{
  "model": "multi-label audio tagger",
  "dataset": "notes from a synthesiser with random patches",
  "train_examples": 78125,
  "time_shift_ms": 100,
  "n_mels": 64,
  "hop_length": 160,
  "input": "log_mel",
  "spec_augment": false,
  "win_length": 512,
  "arch": "vit",
  "norm": "rmsnorm",
  "norm_position": "pre",
  "activation": "quick_gelu",
  "mlp_ratio": 3,
  "head_dim": 32,
  "fused_qkv": false,
  "bias": "none",
  "qk_norm": false,
  "layer_scale_init": 0.1,
  "parallel_block": false,
  "inner_norm": false,
  "moe": "expert_choice",
  "num_experts": 32,
  "moe_every": 2,
  "expert_mlp_ratio": 2,
  "experts_per_token": 2,
  "shared_expert": false,
  "patch_size": [8, 8],
  "conv_stem": false,
  "layers": 12,
  "width": 128,
  "positions": "sincos",
  "pooling": "mean",
  "num_labels": 29,
  "mixing": "mixup",
  "residual_init": "none",
  "optimizer": "adamw",
  "lr": 0.0017,
  "beta1": 0.9,
  "beta2": 0.999,
  "eps": 1e-06,
  "grad_clip": 0.5,
  "magnitude_pruning": 0.7,
  "steps": 9100,
  "batch_size": 256,
  "epochs": 29.8,
  "lr_schedule": "cosine",
  "final_lr_fraction": 0.01,
  "warmup_steps": 270,
  "weight_decay": 0.4
}
Rows from expert 10 of block 3, named by matrix and row number. Rows with one number belong to one neuron. Each number is 128 + 32 x the weight over its row's rms, rounded and kept within 0 to 255. All counts start at 0. After the name is the row's rms in percent of the matrix's.
# up: expert up (model.blocks.3.mlp.up, 32x256x128), inputs 0-127
# down: expert down (model.blocks.3.mlp.down, 32x128x256, transposed), outputs 0-127
up.121 071 [128 128 128 128 128 128 128 205 128 128  46 128 128 128 128 128 128 128 128 148 128 128 128 128 128 128 128 179 128 128 182 128 128 128 128  46 128 128 128  76 128 128 128 128 128 128 128 128 128 138  40 128 128 128  43 128  94 128 128 128 128  77 128 128 128 128 128 128  90 128 128  67 128 128 156 128 136 128 128 128 128 128 128 128  98 128  51 128 128 150 128 128 128  49 128 128 210 128 253 128 128 128 128 255 128 128 128 172 129  80 128 128 128 128 128 128   6 128 128 128 128  65 128 128 128 128 128 128]
down.121 075 [128 128 128 128 132 128 179 128 128 128 169 128 128 128 128 176 128 128 128 128 255 128 128 128 128 128  84 128 128 128 128 128 128 104  80 128 128 128 220 168 128 128 128 128 128 128 128 128 128 128 128 128 128 128 128 162 128 143 128 128  92 128 128 170 128  83 137 128 128 128  33 128 128 128 128 128 128 128 128 128 128  68  70 209 128 128 128 128 128 128 128 128 155  20  73 128 128 128 181 128 228 128 128   0 128 128 217 128 128 128 128 128 128 128 128 128 128 128 128  85 126 128 202 128 170 128 128 128]
up.122 111 [169 128 128 128 128 128 128 128 128 128   0 128 128  64 128 128  13 144 128 128 173 139 173 128 132  57  90 112 128 117 128 128 128 184 152 128 128 128 128  72 128 128 185 128 238 201 176 128 128  85  95 128 128 128 128 128 128 128  81 128 128 128 128 128 128 128 128 146 216 128 128 128 128 128 128 128 128 128 128 172 163 213 128 128 121 128 128  58 128  57 128 128 178  95 115 128 102 136 128  66 128 128 128 128 128 128 128 128 128 128 137 128 193 128 128 128 128  72 128 128 128 128 128 128 128 128 128 128]
down.122 098 [128 128 193 128 128 128 128 120 128 128 128 128 153 128 128 128 128 128 128 128 128  28 128 128 128 128 172 128 128 128 128 128 128 128 128 128 128 128 159 128 128 128 128 128 128 128 128 128  72 128 128 128 128 116  29 128 199  89 132 128 128 128 128 128 167 128 128 128 128 128 184 128 128  56 128 153 128 128 245  34 128 128 128 128 128 230 128 128 128 128 145 229 212 128 211 128 128 128 128 128 106  79 128 128 205 128 129 106 128 128 182 128 128 128 142 128  55 185 128  95  93  81 128 120 128 128 128 128]
up.123 091 [128 128 128 162 128 128 128 128 128 119 128 128 128 128 185 128 128  99  82 112 128 128 128 128 128 128 128 128 155 128 131 164 149 142 108  92 128 128 128 121 188  69 128  64 128 128 128 235 128 128 128 128 106 128 128 128 130 128 128 117 128 128 179 128 128 128 128 128 128  57  75 128 128 128 128 128  47 128 128 128 128 128 128 128  86 128 128 128 224 106 126 128 128 128 128 128 128 128 221 235 128 128 152 226 128 128 128 128 128 128 128 128  60 128 128   0 128 128 128 157 128 128 235 131 128 128 128 128]
down.123 096 [128 128 128 128  92 128 105 121 128 159 158 189  80 128 128 128 128 179 146 128 128 128 128 128 128 128  26 185  63 128 128 128 128 128 128 129 128 128 128 128 128 128 128 128 128 128 128 128 171 167 129 128 128 128 151 128 128 128 128 128 128 128 154 128 249  34 128 128 128 128 128 128 128 128 128 128 128 112  99 128 218 128 128 128 128 128 128 128 128 128 128 128 128  82 128 128 128 156 128 128 207 147  73 128 128 128 128 201 128 128  95 128 128 128 128 255 128 128 128 128 128 128 128 106 255 128 128 128]
up.124 059 [128 128  42 128 128 128 128 128 128 187  33 128 191 128 128 127 216 128 128 128 128 128 128 128 128 128 128 128  40  41 128 128 128 175 188 128 128 128 128 128 128 128 128 128 128 128 132 128 194 128 128 128 128 128 112 128 128 128 128 128 128  83 128 128 128 128 128 128 128 128 128  25 128 128 128 128 128 234 128 128 128 128 246 128  93 128  63 128 128 203 128 128 128 128 128 128 128 128 128 128 161 128 128 190 128 128 160 138 128 128 128 128 128 128 128 128  81 128 128 128  78 128 128 128 128  35  65 167]
down.124 063 [154 139 195 128 128 128 198 128 128 128 128 128 128 128 128 128 128 128 128 128 128 128 128 128 128 128 128 128 128 128 128 128 255 128 128 175 128 101 182 128 128 128 183 128 183 128  84 128  89 128 128 128 128 128 128 128 128 141 178 128 128 115 128 128 128 128 128 128 128  76  36 128 128 128 128 128 128 128 128 128 128 128 128 128 174 128 151 193  83 128 128 174 128 128 125 128 128 128 128 219 128  80 255  28 177  85 128 128 128 128 128 128 128 128 128   0 128 128 128 128 128 128 128 132 128 128 128 128]
up.125 102 [128 128 128 128 128 161 128 128 238 128 216 128 222 128 128 128 128 100 170 128  94 128 128 128  39 128 128  80 128 128  37 128 128 128 128 203 156 128 128 128 128 182 128 128 128 128 143 128 128 128 128  99 128 128 191 128 128 128 128 129 128 186 128 128 128 128 171 149 193 128 128 128 164 128 128 128 162 128 130 128 103 128 142 202  87 128 128 128 137 103 128 128 127 128 188 128  71 128 128 128 128 128 128 103 128 128   0 128 128 128 128 128 128  40 128 128 128 111 128 128 111 128  25 128 115 128 128 128]
down.125 095 [128 128 198 128 128 128 128 128 123 128 132 128  72 128 128 128 122 128 128 128   0 128 147 128 128 128 128 128  84 128 128 128 128 197 128 189  16 128 128 145 128 128 128 128 128 128 176 144  84 128 128 128 128 128   0 128 128 128 128 128 128  73 176 128 128 128 128 165 128 128 128 128 128 128 128   0 128 128 128 128 128 187 128 128 128 128 128 128 128  84 197 128 128 128 128 128 128 128 128 102 128  91 128 128 136 128 136 128 176 128 128 128 128 128 182 128 128 128 128 225 134 128  90 128 128 128 128 128]
up.126 134 [128 246 196 161 128 172 128 128 128 128  61  63 128 128 172 128 128 128 128 128  95 128 128 128 128 128 128 128  86 128 128 128 128 128 172 128 224 176 128 128 128 151 141  88 184 181 128 128 128 128 128 128 128 173 128 128 128 128 128 128 225 128 128 137 145 202 128 128 248 182 128 119 128 128 128 167 128 128 128 128 128 128 128 221 128 128 128 128 128 128 128  62 128 128 128 128  90 128  46  71 128 128 128 128 128 128 128 128 128 128 128 178 128 128 128 128  96 128  45 128 128 128 128 128 128 128 128 185]
down.126 134 [137 128 160 128 128 128 168 128 122 128 128 105 128 128 128  92 128 128 227  27 128 128 128 128 128 128 128  88 128 196 128 128 128 128 128 128 128 128 128 128 128 128 128 128 128 128 128 128 128 128 122 128 128 128  88 128 128 128 128  68 128 128 203 159 128 128 128 128 128 128 128 128 128 128 128 128  98 128 209 112 128 128  64 128 128 165   0  69  30 128 121 128 128 120 128 176 128 128 128  84 128  52 128 152 128 128 128 128 128   0 128 128 252 128 128 128 128 159 128 125 144 128 128 128 128 128 128 128]
up.127 053 [128 125  48 128 128 128 128   9 128 128 128 128 128 128 128 128 175 188 128 128 228 114 128 128 128 128 128 128 116 124 128 128 128 128 134 128 128 128 188 128 128 128 128 205 128 128 128 128 128 128 128 118  36  87 128 128 128 128 128 128  91 128 128 128 128  48 128 128 128 128 128 128 128 128 128  45 193 128 128 128 128 128 128 128 128 212 118 128 128 209 128 121  80 128 128 128 128 128  62 128 160 128 128  62 128 128  46 128 128 128 204 128 128 128 128 216 128 128 128 128  30 128 128 128 128 128 128 128]
down.127 047 [ 75 128 128 128 128 128 139 128 128 128 128  98 128 128 234 128 218   0 128 128 128 128 128 128 209 132 128 128 128 129 128 128 128 128 126 193 128 128 128 128  95 128 128 181  61 128 128 128 128  97 128 128 128 128 128 128 128 128 128 128 188 128 128 128 128 128 128 128 128 128 128 128 128 128 128 128 128 128 128 128 173 128 128 128 128 128 128 128 128 128 128 128 128 128 152 128 128 123 128 128 128 128 255 128 128 128 155 128  42 201 128 128 128 128 128  14 128 128 128 128 128 128 128 110 128 195 128 128]
up.128 191 [128 190 128  90 128 119 103 128 128 128 168 128 128 128 128 128 147  67 128 106 128 193 180 177 105 128 132 128 128 190 102 163 128 128 128 189 128 128 128 246 128 128  92 128  46 128 128 128 100 128 128 128 128 197 167  68 143 128 128 122  95 187 128 177 113 178 143 128 128 128 234 128 128 171 128 128 114 165 128 125  31  84 112 169 100 128 128 177 128 128 128 128  91 128 128 128 128 128 128 126 115 160 151 128 161 138  69 128 128 128 128 128  93 153 128  42 128 167  91 128 128 170 128 179 130 128 128  89]
down.128 191 [167 180 128 128 128 128 128 128 128  31 128 128  85  28 128 128  90 128 113 128 128 128 184  35  57 162 128 128 128  94 128 128 128 128 229 128 128 128 128 128 199 128 128 128 128 128 160 198 128 141 128 128 148 128 184 177 128 128 130 105  97 128 167 131 128  63 128 128 128 128 115 151 128 204 128  85 165 128 128 176 128 185 156 128 128 100 128 128 128  81  74 128 128  98 128 159 128 128 128 128 128 128  56 153  67 128 128 128 118 128 104 128 128 121 207 122 128  86 189 128 125 136 125 192 126 128 148 128]
up.129 061 [136 128 128 128 128 128 128 128 128 128 128 128 128 108   0 128 128 136 128 128 128  80  67 128 128 128 128 128 128 128 128 128 128 128 167 128 128 128 128 128 128 128 128 128 128 128 128  46 206 144 128 128 128  30 128 128 128 128 128 128 100 128 128 128 151  58  78 128 128 128 128 128 252 128 128 128 154 128 128 128 128 117 128   0 103 128 128  78  44 128 128 128 128 171 128 128 128 128 128 128 105 128 123 128 128 128 128 245 128 169 128 128 128 115 128 245 128 128 128 128 128 128 128 128 128 128 128 128]
down.129 060 [ 49 128 128 128 151 128 151 128 128 128 128 128 169 128 255 128 241 128 128 128 128 128 128 128 135   8 128 128 128 108 152 128 128 128 128 128 128 128 128  28 128 128 128 128 128 128 128 128 128 128 128 128 128 128 128 128 128 128 128 135 128 128 128 128 128 128 128 128 128 128 128 128  34 128 176 128 128 128 128 128 128 128 128 128 152 128 251 128 128 128 128 128 128 128 163 128 128 128 128 128 128 128 128 147 128 128  94   0 128 128 128 128 128 128 128 128 128 147  36 128 131 128 128  88 128 128 128 128]
up.130 087 [  1  59 128 128 154 128 128 128  38 128 128  73  63 161 128 128 136 128 128 128 128 128 112 128 182 184 128 128 128 162  99 119 184 128 131 128 128 157 128 156 127  93 128 128 128 128 120 128 128 128 128 147 128 128  48 198 128 128 128 128 148 128 128 128 128 128 128 128 103 128  68 128 128 128 128 128 128 128 101 128 204 145 128  68 159 128 219 239 128 128 128 128 159 178 128 128 128 200 141 133 128 128  76  99 128 128 128  92 128 128 128 128 128 128 155  44 128 104 197 128 128 128 184 128 128 128 128 147]
down.130 097 [ 62 128  46  92 128 128 101 201 128 128 128 128 196 128 128 121  55 133 128 209 162 172 128 128 163 128 128 128 128 128 128 128  66 128  16 128 128 128  86 128 128  92  85 128  72 150 128 110 188  92 128 128 128 177 128  35 128 128 128 219 128 128 128 151 128 119 128 128 128 128 152 128 154 128 137  88 128 105 128 128 128 128 128 128 109 128 103 128 128 128 128  63  63 128 128 128 128 199 164 128 128 211 128 128 128 128 128 128  62 128 128 139  69 128 127 128 128 128 128 128 154 128 128 151 187 182 128 128]
up.131 131 [128 130 146  62 128 128 128 128 127 126 246 128 128 128 128 128 195  84 128 108 128 128 128  99 128 128 128 128 148 164  59 164 213 119 128 128 128 128 128 128 230 128 128 128 128 140 128 153 128 128 128  97 128 223 128 128 128 128 150 128 128 220 167 128 128 128 128 128  75 128 137 141 128 128 167 128 128 102 205 180  58 128 128 174 128 128 128 156 128 108 128  85  38 128 128 128  75 139 128 128  92 128 162 128 128 128 128 121 129 128  72 128  84  41 128 128 128 128 128 149 128 128 128 168 128 119  52 128]
down.131 129 [128 160 128 161 128 128 128 139  82  33 128 224 128 128 128 128  67 128 128 128  35 128 144 128 108 162 101 128 128 128 128  70  98 188 128 102 128 172 111 128 140 167 128 128 128 128 105 190 128 198 144 169 128 128 128 128 154 128 128 128 128 128 159 128 128  79 128 144 128 128 128 180 191 218 128 108 128 128  65 128 128 157 128 128 128 122 128 114 128 128 128 128 128 168  92 255 128 128 128  84 143 128 128 190 128 128 128 156 131  74 128 128 128 128 128 126 128  82 128 193 128 128 111 128 125 128 156 128]
up.132 078 [128 128 128 128 128 128 128 128 146 128 128 128 128 128 128 101 128 169 128 128 128 128 128 128 236 111 128 128 128 128 199  76 128 128 196 128 128 128 128 128 128 128 128 128 128 128 128 128 128 128 218 164 128 128 128 188 128 128 128 128 128 128 128 125 128 128 128 128 254 128 128 128 200 128 128  82  89 154 128 145 128 128 128 128 128 133 131 128 128 128 128 128 212 105 128 128 128  64  49   0 128 128 128  98 128 128 128 138 128 128 187 128 128 128 128 248 128 100 141  89 128  60 128 128 128 128 128 128]
down.132 078 [  0 128 128 163 128 118 128  94  97 128 190 128 128 210 128 128 128 128 128 128  66 132 128 128 128 128 128 128 208 213 128 211 128 128 128 128 128 162 128  77 128 128 128 213 128 128 128 128 128 128 128 128 128 128  93 128 128 128 145 128 187 128 128 128 128 128 128 128 128 128 128 128 128 102 128 128 128 128 128 128 128 128 128 128 128 128 128 128 128 128 128 128 150 128 128 128 215 128 128 128  21 128 128 128 232 128 128  79 115 128 128 128 128  81 128  24  58 195 128 128 128 128 128 183 128 128 128 128]
up.133 076 [128 128  74 128 128 128 128 128 128 112 128 215 128 172  23 128 128 128 128 128 181 128 128 128 128 176 128 128  98 128 128 128 128 128 128 128 128 128 128 128 128 128  71 128  70 128 128 128 128   1 128 147  79 128 128 176 128 128 128 128 128 128 128 128 128 181 128 128 128 128 128 128 128  47 128 139 128 128 128 128 128 128 128 128  25 178 231 128 113 127 128 249 128 213 128 128 128  95 128 128 128 131 159 164 128 128 128 104 128 128 128 128 128 128 101 128 243 128 155 128 128 128 128 128 129 128 128 128]
down.133 071 [128 128 128 128 128 128  52 128 128 128 158 128 128 128 128 128 128  25 128 148  66 128 128 203 128 128 128 128 128 128 128 222 128 175 128 128 128 128  40 128 128 128 128 128 128 141 128  72 128 180 208 128 128 128 128 128 128 128 128 128 128 128 128   0  63  33 128 128 128 128 152 128 128 128 128  62 150 128 128 128 128 128 128 128 128 128 128  97  21 128 128 128 128 103 128  86 128 176 153 128 128 128 128 128 128  32 128 128 128 128 128 128 128 128  94 128 128 102 128 183 128 128 175 128 128 128 128 128]
up.134 097 [207 178 128 128 128 174 128 138 168 128 128 105 128 128  23 128 128 128 128 128 128 128 128 128 160  60 128 128 128 128 128 128 128 108 128 128 111 128 139 128 128 172 128 128 128 128 128 128 128 128 128 128 128 128 128 128 128 128 255 128 128  76 128 128 128 128 128 112 128 212 128 102 128  41 128 128 128 174 128 128 128 128 128 138 128 128 128 128  64 128 128 128 128 128 128 128 128  82  84  23 128 112 128 104 128 128 128 128 128 192  79 177  99 136 128 219 128 128 128   0 128 128 128 128 128 128 128 183]
down.134 088 [128 128 141 128 128 128 128 128 128 128 128 128 180 181 128 128 128 128 128 128 128 128 128 128 128 128 202 128 128 235 128 195 128 128 128 128 128 128 128   0  61 128 144 128 128 128 128 128 128 128 179 128 112  28 128 128 128 128 128  44 128 128 128 128 128 128 137  91 128 128 128 128 128 128 128 128 110 128 128 128 128 128 128  85 128 128 128 128   0 111  88 128 128 172 112 246 128  96 128 128 128 128 128 128 167 128  59 128 128 128 128 128 184 128 128 128 127 182 128  80 128 128 128 139  99 128 128 128]
up.135 075 [221 188 123 128 128 189 128 128 128 224 128 128 128 128 128 128  86 170 128 128  92  44  52 106 128 128 128 128 128 128 128  33 128 128 128 128 202 128 128 128 128 128 128  80 128 153  90 128 128 128 128 194 128 128 120 128 128 128 128 128 128 128 128 103 128 128 203 128 128 128 111  76 128 128 128 128  87 128  42  24 128 128 128 144 128 128 128 126 128 121 128 128 128 128 128 128 128 128 127 128 181 128 128 128 128  51 128 128 128 128 221 128 128 128 128 128 128 128 142 128 128  31 128 128 128 128  39 128]
down.135 083 [134 157 168 128 158 146 210 128 119 128 255  92 128 128 165 128 191 167 128 128 128 128 128 177 166 128 128 128 128 128 128 128 166 112 128 171 128 153 128 128 128 128 128 128 120  94 128  36 132 158  75 128 128 128 141 128 146 121 128 128 128 178 128 226 128 132 166 128 128 168 100 128 128 128 128 206 128 128 128 128 128 128 128 128 128  81 128 132 128  54 207 128 154 128 128 128 128 128 138 128 171 128 128 128 128 208 128 174 128 128 128 128 160 128 128 128 128 128 128   0 128 128 128 128 128 128 128 128]
up.136 131 [122 107 101 163 128 143 128 122 128 128 113 128 128 128  71 128 128 128 128 128 184  75 128 128 128 128  93 128  30 128  72 128 140 128 128 128 128 196 128  38 128 105 128 128 128 128 128 128 128 128 128 128 128 128 128 165 128 127 128  72  69 128  92  45 156 128 107 128 128  88  80 128 128  31  89 128 128 128 161 128 128 128 213 128  86 224 191 128  70 128 128 166 106  82 116 162 157 167 193 140 143 128 128 128  82 128 128 128 131 128 128 128 128  67 128 219 151 128 124 128  71 103  86 128 112 128 128 128]
down.136 119 [123 128 100  78 147  55  94 128 128 121 128 128 168 128 176 128 166  86 128 144 126 204 128 128 160 129 128 128 128  81  97 141 162 198 128 168 182 152 128 128 128  84 128 128 132 128 128 128 128 128 128  31  87 209 128 128 128 128 128 128 128  46 128 128 128 161 128 128 128 128 141  44  68 128 147 158 111 128 128 164 128 128 128 200 128 128 128 128 128 128 128 128 128 128 128  84 128 128 128 128 205 143 255 128 128 128 128 128 128 128 199 128 115 152  39  75 128 128 128 194 135 128 128 128 124 139 128 128]
up.137 093 [  0  95 128 109 219 151 216 128 128 150 128 128  64 128 128 128 128 128 128 128 128 128 109 128 128 169 128 128 128 128 128 128 149 128 128 128 128 152 128 128 233 128 128 128 128 128 128 128 128 128 124 122 255 128 104 128 128  80 128 103 128 128 128 128 143 128 112 128  40 128 112 128 128 128 128 128 128 128 101 128 128 192 128 128 128 128 249 128 128 134 128 128 198 142 128 128 128 128 166 165 128 135 128 128 128 228 128 128 128 119 128  90 128 128 105 128 128 128 193 128 128 128 128 128 141 128 115 128]
down.137 094 [ 77 128   0 128 128 128  85 217 128 128 128 128 128 128 128 116  75 128 128 128 175 128 128 128 132 128 128 128  34 128 128 123 128 192 128 128 128 128 128 165 128 128 128  39 128 152 128 128 149 128 121 128 101 128 128  42 128 128 128 128 128 128 128 128 213  73 128 128 128 128 128 128 128 128 128 119 128 128 128 171 128 128 128 128 128 153 128  89 128 128 128 128  85 128 128 128 128 128 128 112 128 128 128 128 128 128 128 255 128 128 128 128  41 222 128 225 128 125 128 128 128 128 128 128 128 128 128 128]
up.138 118 [ 55 128 115 128 128  79  99 128  88 128 145 201 128 128 128 128 128 128 128 128 131 128 179 128  85 128 113 128 128 145  63 128 177 128 128 128 116 128 143 194 102 128 128 128 128 108 128 128 128 147 172 128 197 128 128 128 128 128 128 128  73 128 171 128 128 128 128 128 128 128  67 128 128 128 128 115 177 128 128  78 128 196 128 128 128 128 128 128 215 128 128 128 128 128  43 128 128 128 128 128 128 128 128 128  79 186   9  83 128 128 144  72 128  61 162  88 128  15 128 220 128 149 128 128 128 128 184 128]
down.138 121 [128 203 128 128 128 128  80 204 189 128 128 128 128 128 128 128 128 116 128 209 128 128 128 128 128 195 128 128 128  32 142  78 128 128  90 128 128 178  82 128 200  90 131 128 128 184 128 208 128 168  60 128  95 128 128 128 169 128 128 160 128 128 128 128 119  58 128 128 128 128 128 128 128 128 128  74 128 128 128 170 128 191 128 128 128 128 102 128 240 160 134 128 103 128 128 128 144 136  62  89 128 181 128 128 124  30 128 128 128 128  53 128 128 195 128 128 128 128 128 128 128 128 128 128 128 128 155 128]
up.139 053 [246 128 128 128  70 128 128 128 109 128 128 128 128 128 128 128 128 128 128 128 128 205 128 128 128 128 128 128 128 128 128 128 128 128 240 128 128 128 128 128 122 128 173 128 171 144 128  58 128 110 128 128 128 128 162 128 128 128 227 128 166 140 128 128 128  57  96 128 128 128 235 128 128 128 126 128 203 128 128 128 128 128 128 128 128  43 128 128 128 128 128 128  84 128 149 128 128 128 128   0  47 128 128 128 128 128 128 163 136 191 128 128 208 128 128 128 128 128 128 128 128 152 128 128 128 128 128 128]
down.139 055 [115 128 128 253 128 128 128 128 128 128  60 128 128 128 128 128 128 128 128 128 128 128 128 128 128 128 128  75 140 128 128 128 128 128 128 199 128 128 128 128 128 128 128 191  93 128 128 128 128 128 182 128 128 128 128 128 128 128 128  77 128 128 128 128  36 128 128 106 163 255 128 128 128 128 128  94 128 128 237 128 128 128 128 128 128 128 128 128 128 128 128 128 128 128 128 128 128 128 128 128   0 128 128 128 128 128 128  55 203 128 128 128 128  21 128 128 128 128 128 128 136 128 128 154 128 128  74 128]
up.140 128 [ 86 135 128 128 128 128 128 128 128 128 185 128 128 128 128 128 128 170 128 113 128 128 128 128 128 140 128 128 128 128 123 166 167 128 155 128 128 128 128 180  52 128 128 128 128 110 202 128 171 128  97 128 128 192 128 128 128 128 128 173 188 150 133 128 128 128 128 128 191 128 128 128 129 128 141 139 227 128  80  74 128 128  67 183 128 128 128 171 187 128 128 128 128 128 165 113 128 128  45  77 128 128 128 128 128 128 128  49 186 158 128 128 128  32 128 128  99 147  43 156   0 187 128 128 128 128 128 128]
down.140 145 [128 194 128 128 132 128 112 128 128  42 128 128 128 116 129 128  74 128 158 128 128 128 128  79 128 140 128 128 106 148  79 128 128 136 112 128  48 146 128 149 128 132 128 128  92 128 128 128 138 107  75 169 128 128 136 128 128 128 128 128 157 109 135 128 128 128 128 128 151 158 172 194 128 128  75 128 128 128 218 126 128 224  86  82  61 128  40 128 112 128 195  83 128 178 128 128 136 128  33 128 102 128 144 156 128 128 142 142 128 128 128 208 174 205 128  34 128 100 165 175 128 158 128 128  99 128 145 128]
up.141 067 [128 128 128 223 117 128 128  49  94 255 128 128 128 128 128 128 165 128 128 128 150 128 118 128 128 128 128 128 128 128 220 128 128 128 133 140 128 128 128 128 128 181 128 128 188 128 176 110 128 128 128 128 128 128 128 165  21 128 128 128 220 116 128 128 135 128 128 128 128 128  86 118 128 128 128 128 120 128 128 128 172 128 128 128 128 128 128 128  55 128 128 128 128 128 214 128 128 128 128 128 180  85 128 128 128 128 128 128 128 128 118 128 128 128 128 233 128 227 128 128 128 128 128 128 128  79 158 192]
down.141 070 [128 128 128 128 128 128 204  50 128 128 128 125 128 128 128 128 128 128 128 128 128 128 128 128 128 128 128 128 128 128 128 128 128 128 128 128  22 143 167 128 128 128 128 128 128 151 128 128 122 128 128 128 128 128 128 128 157 128 207  65 128 162 209  92 105 128 153 214 128 128 126 118   0 128 128 128 128 241 128 128 128 128 128 128 128 128 128 128 128 128 128  51 128 128 128 128 128 128  38 128 128  75 128 231 128 163 128 128 138 100 150 128 210  83 128 128 128 128 128  51 128 150 128 128 128  86 128 128]
up.142 141 [194 230 128 233 191 128 128 113 128 128 128 128  78 128 128 128 128 128 128 107 128 194 128 128 128 168 128 128 128 128 128 163 128 128 128 116 128 128 205 101 128 128  66 128 116 128 128 166 128 128  87 128 128 128 247 171  82 128 255 128 128 128 128 128 160 101 128 128 227 128  82 128 128 139 137 160 128 129 128  80 128  79 128 128 128 128 128 128 128 128 128 128 128 163 128 128 128 128 128 128 128 128 217 128 128 139 128 128 128 154 156 162 128 128 108 128 128 128 128 128 128 128 121 128 128 144 128 128]
down.142 137 [128 128 177 106 128 128 109 128 117 104 201 128 128 128  89 128 164 128 128 128 128 128 203 128 140 128 128 128 128 223 128 128 128 128 128 251 128 128 200 128 128 128 128 128 128  89 128 128 128 128 128 128 128 128 110 128 193 128 128  24 128 128 180 137 128 128 128 141 128 164 128 128 128 128 128 128  75 213 128 128 128 159 128 128 128   0 128  98   3 128 109 169 128 128 128 195 128 128 124 128 128 128 131 149 128 128 128 128 128 106 170 128 128 128 128 128 128 128 128 128 128 210 128 128 144 128 128 128]
up.143 058 [128 128 128 128 128  18 128 128 128   2 128 149 128 128 128 128 128 123 128  60 240 128 128 119 128 123 128 128 128 181 128 104 128 128 128 128 128 128 128 223  97 128 191 128 128 128 128 128  23 128 128 112 128 128 128  93 128 128 128 128 128  84 128 128  39 128  37 128 128 128 128 128 128 128 128 128 128 128 128 128 150 128 128 128 128 128 128 128 128  76 128 128 125 128 128 116 175 128 128 128  47 128 128 128 222 128 176 128 128 128 128 128 128 128 128 128 128 128 157 128 128 128 128 128 128 128 243 128]
down.143 070 [128 128 128 180 128 128 128 128 130 128 128 128 128 152 128 128 108 128 128 249 128 128  41 128 122 128  72  70 128 128 128 128  59  79  86 128 128 128  79 128 153 128  76 128 128 128 174 128 128 128 108  92 171  96 244 128 128 128 128 128 128  85 128 128 128 128 128  48 128 128 128 128 128 128 128 128 161 128 128 116 128 128 128 128 128 128 219 128 128 128 128 128 120 128 128 128 128 128 141  93 128 128  43 128 128 128 128  80  68 240 128 128 128 128 128 128  92 163 128 128 128  29  52  98 128 128 128 128]
up.144 185 [128  79 128 128 128 128 128 161 128 191 211 145  60 128 108 128 168 128 128 128 128 128 177  66 166 128 133 112 180 180 162 128 133  92  96  77  87  82 128 161 107 128 103 128 128 128 128 128 128 128 182 128 153 154 113 128 189 145 128 128 170 134 128 128  96 128 128 128 128 128 101 128 135 128 128  68 128 128  16  58 152  97 128 128 128 212  91 219 128 128 128 234 128 128 128 128 128 128 166 150 128 109 128 197 128 128 128 128 128 128 128 128 134  54 172 128 128 128 152 128 128 128 186 110 128 128 177 156]
down.144 181 [ 56 128  97  91 128 128  75 128 128  75 142 132 128 145  95 128  59 128 128 175  99 128 134 172 128 148  83 141  94 128  86 115 128 128 109  64 128 128 128 128 222 128  87 128 128 128 128  39 169 166  87 144  48 128 150  85 128 128 128 171 128 128 128 128 119 136  92 157 128 128 179 128 119 128 128 140 126 144 128 193 128 128 128 128 128  64 128 128 198 195 128  40  62 128 128 128 119 128 107  94 128 147 128 128 128 140 128 196 128 128  56 128 128 159 122 168 128 128 158  58 128  85  70 128 128  90 133 128]
up.145 102 [128 128 128 128 162 128 128 128 128 128 128 128 128 128 128 128 132 134 128 164 114 128 128 128 101 241  42 128  67 128 128 128 167 128 120 128 128 226 128  73 128 130 128 128  85 128 128 128 190 107 128 128 128 128 128 128 128 113 128 128  39 128 128  26 204 128 128 128 128 128  73 128 128 128 128 133 128 193 158 128  75 128 176 128  49 128 243 148 106 128 128 143 100 128 128 128 128 163 165 128 140 128 128 128  28 128  74 128 128 128 128  77  60 128 128 128 128 128 128 128 128 128  90 128 128 128 128 128]
down.145 110 [192 128 106  75 128 111 128 184 128 121 131 125 128 128 135 128 165 165 192 128 128 128 240 128 152  52 182 128 128 128 128 147 128 215 128 178 128 128 128 178 128 128 128 192 192 128 128 128 128 128 118  89  70 128 128 128 191 128 128 128 154  63 170 128 128 128 128 174 128 128 128 128 128 128 128 107 138 128 128 128 128  93  99 193 128  81  72 128 128 118 141 122 128 128 140  77 128 159 128 146 128 128 128 128 128  57 128 128 173 128 180 185 141 149  69 128 128 128 128 238 154 128 208 129 128 128 128 128]
up.146 167 [189 207 163 128 128 128  18 130 128 128  14 128 128 128 128 128 128 128 128 128  92 128 180 128 172  82  73 128  40 128 202 128 128 128 128 169 185 172 128 128 160 128 168 128 128 128 127 128 128 128 128 193  71 184 176 128 128 128 128 164 184 128 128 128 128 132 128 128 128 128 128  97 128 128 128 128  23 134 151 128  84 128 128 128 128 128  62 128 121 128 128 128 128 128 128 128 128 128  84 128 128 128 128 128 128 128 173 128 182 128 128 128 128 186 180 128  65 128 128 136 128 128 128 116 128 128  78 202]
down.146 163 [166 128 172 128 129 128 243 128 144 128 236 128 128 128 128 169 174 128 128  38 128 128 128  44 128 128 128  71 165 189 144 128 128 101 128 128 128 128 128 128 128 156 128 207 174 128  86 128 128 150 107 128 210 118 143 128 128  97 151  45 128 159 128 144 161 128 178 128 128 128  77 128 128 158 128 178 128 128 128 119 128 128 128 128 107 128 128 128 113 128  81 223 128 128 128 128 128 128 128 128  95 128 128 163 128 128 113 128 128 128 128 128 182 128 128 102 128 184 185  35 164 128 128 128 169 128 128 128]